Weights of a small segmentation model: activation gelu, trained on rosettes with rotational symmetry.
Rows from block 4 of a small segmentation model, named by matrix and row number. Rows with one number belong to one channel. Each number is 500 + 50 x the weight over its row's rms, rounded and kept within 0 to 999. All counts start at 0. Numbers have three digits each. After the name is the row's rms in percent of the matrix's.
After each channel's rows are labels from the 100 images, of 14976, where the channel reaches its highest value: "strongest on" is what is common among them. Only what is clearly more common there than usual is listed. The data: rosettes with rotational symmetry.
# convs0: first 3x3 conv (model.mid.0.convs.0.weight, 128x128x3x3, each kernel summed), inputs 0-127
# convs1: second 3x3 conv (model.mid.0.convs.1.weight, 128x128x3x3, transposed, each kernel summed), outputs 0-127

convs0.115 103:495540519503581472524521517542437458572456509508523517500526507552446504452485499438442510547549452479590544538477456467544459554448424583478507466520408559521490575457443445474597433518543461578498538568478519484505572438414514456523409481520496563496372531508599550564584452520460378565471536473540493465434475435548522490377546582381439481478439444494447527521447503493526495546513
convs1.115 107:512463515499532540409528508516611560383555562513526559527526484430566505501585508520562532493500538473511446566531534518544536463623625539501463488533447473494607554614522525537442555551515519579552479514530504530572501490558529498573548506585476502540539477584479477529435527522512550509537470498551473504510492532459442505526527463629578561566556557517446469526575438622558534546548
strongest on: mirrored; three-fold

convs0.39 095:531447492482564543444550514461530566556519367412439533528551525497481506506418460529506417553516510451490454397549675474448459509470506480450487460516458578499446538500463450424494476469493506457427490539398500560517510504576472541450404483558544435511480474554610460489579490439444497477520572590503524534488514432414484463558413472432515516488469517495504558459520536577532477472598
convs1.39 107:504522556583533526501529454525505419431451507600676446515475512507490462514482423495463496574519448557493587524523446505549503579521491654463560447545561525526420445504560588491547507457507456489538510416516511533413511505469563469522618536499479528519430487564445549478473468473504522482531296475537455473545488540552472575513547523550526494465549490529497480488462502490532464534458
strongest on: three-fold

convs0.43 112:496511427515560534534487451566473506451518391573602424348486482598563488543551476482532543552538516538522474505431416500473499530518527521475489497527460485539558477455547490442564439522509409478537567539466524490473421478541458556589551488597579505533406519495633458461480516553603497454556570543452469486521582461451467423428514512465562475439424535506523527510519543494486582456481
convs1.43 096:488488407491435523530499452510517546448479601489321475480510472465428489528473409508462522422462418516451507472511521533586512414482551461526483545433524550460401545499383485508553531428515521547480505561540446464567573558381489515492423460389440495462530556469472481461484503431322438544476477460485599575483491512507485516511497547542463503471484501491509483515531434506477512479510
strongest on: mirrored

convs0.19 089:417474552543479531485487522571586507485570511461526534525543429452492536481437524516495523412481428514501500403482501551482493519550518548549463518469560517529538551523570570483477437509461583509517542519483491514503487446527464407492419570511502467510577315520528616402592550483521535464536546527627370548420553462464455515521469509500549502483419568474469490465503554519481600551450
convs1.19 092:511486465477513614436619512476419483510495432482429523478488499535442447455544450470576415511478510435531508624486527538555539466475478482495455442512442552446452532426393510482552501535461467486499411516538484562586533583417497498443488501404479479502584615535514448395396485478489484535462613426461592477493502554544549484573544503588446511512530472538468430519526455502526483495496
strongest on: three-fold

convs0.75 108:374508459563487442443524414474473531517514476549416553475501512474488478431487515541550573439500524492531459513480513490574508468516514438529507593493500488535524448438554494525464448557499439414479626458534624551542531493494515487450506509487464453533586471565494514411462499487522538523503400525426670538489451567429446475517410599445541543416424530511565473451527532503548419538488
convs1.75 113:563448553465441546492468455532493480474487491431496482551505490482467451514450494535511606464485502427486529421397468483455541464500453433567548473498576465454517484584502548400494434594408522519428459510461408525505465464641408521490456492435509482472522496526476472558537517440501451460495646491533384502558464468494515487502429579524372466595526465565468508461505464494500578433455
strongest on: three-fold; four-fold

convs0.42 088:514431570457521423501462465460509475557535496472458431562550595492439501384459471518456524567509415552438511483464468571484503500574473556468560541566457497505410480454338590447518563518541488561445474437487400582459581498467500512467498453525498462443499450447571486451495482457479470510543490496496394495470430468385481563536505493528439453496589418420441508554475526521578526494501
convs1.42 106:568529512460491435517561569536482582462473476571490514514398501501552717541547576498528503383478431461553425426542490467443443484626569557481483530451508512497518488490501442525458517511477503486505539517493558432519511517469519482475491508520483572513523496519496446516520502580518536409432474590489589561517522490500564387392483495569539496455518519516554474436540556561428563547463
strongest on: mirrored; three-fold; four-fold

convs0.118 092:616547496591509380411499446503510565552534541454415623426466499511515446585511460526478422485474506581491517488465516511502414416377456596461418516464561447531498543452532470451476463521563478446481451512525507483526595536522476499520395513493468494531485503456490498485498517429519497411468547606529436513462590546481456476519378465404502522552461431478465490487497572542499488525510
convs1.118 109:514463427471534551424478476484484465576553446443520419498561537559517449500424483471452462618554513514497461452460493506542562559507498532495498489422458510506543397393489475607526502450437591488435510488508484631466448421473523506496568435575531474470430475549449471486471409525476463575506517373511413446427408481517463501598504522500425502487496495539590608492494461510472492478462
strongest on: three-fold; four-fold

convs0.0 101:512414466516520478493458461523496525463508551517460459488484482520439470504534486607700450555526458577485515466579484456561454464517487517467516468471448560409491364458484434441496516599517475566574474439445437505515478490481555517530555514534469565519488444451474505579501435556479506490440490410506427478549556459527584480476432471496442578497547462560508502394538510608436571561473
convs1.0 107:459543518487419420488604369445514529496495598400523504526539470410576413497484554509388394427470546419488484487423434482488513436418493516434458463476457388503573496454504438518452420510524584511545547471477517420465474491541433565450506456468463498498503518577521542510488542448449483531455486493505481404522475422467482518467501482453478426474439434465442534524417550520555486443523
strongest on: mirrored

convs0.99 084:489535457483519628409500480469578489496552466519435532481525479497503403390491502447567484464509451541548509528570505506538592451527534525527521564583404477615472596543517399458542622431590482569421437464458506523443467415534423475516443420482565527538445460519471536390481524419518531532548520535479481488451431436503460448491472530536533507537476456573417504499516518535502504490512
convs1.99 086:622506521530416541451524514532514540445505498488434545503514447505442527543471455531569512479524579455340508382537494515424473497527475505492556481492538533557468505513607659595532435523483566430456544479531469417499524472474548447526517502493454434492456502545516392411467483560500517527454568510495495443480576492492577502533510478465520490563573472497487608454383553461446552478496
strongest on: three-fold; four-fold

convs0.56 092:433482512529539508517519463549494526593483460516463471423475478516530404403462489521577508519565497528527494472594438475445487427531596504476475492495410450532447532500455547493511520623495500532472530518465443517525522484551435486562472461558469532398479510463569530455461561383636467552526429488515513534412567462506436585367560507515472491466440489429487511495386485410521531503586
convs1.56 091:548557492501448455494513500474499637414485490490550518476406510435499541416490439453506531458497500422482475523533534520521522556359487559565606544456515453586523471481467533507418429526525454554512510456494441386571502494480626386491472533499499534612492494497457489474527537547500493480510501484431601484514514588387492439481473514497474442529460492511585476413607518556509496447466
strongest on: mirrored; three-fold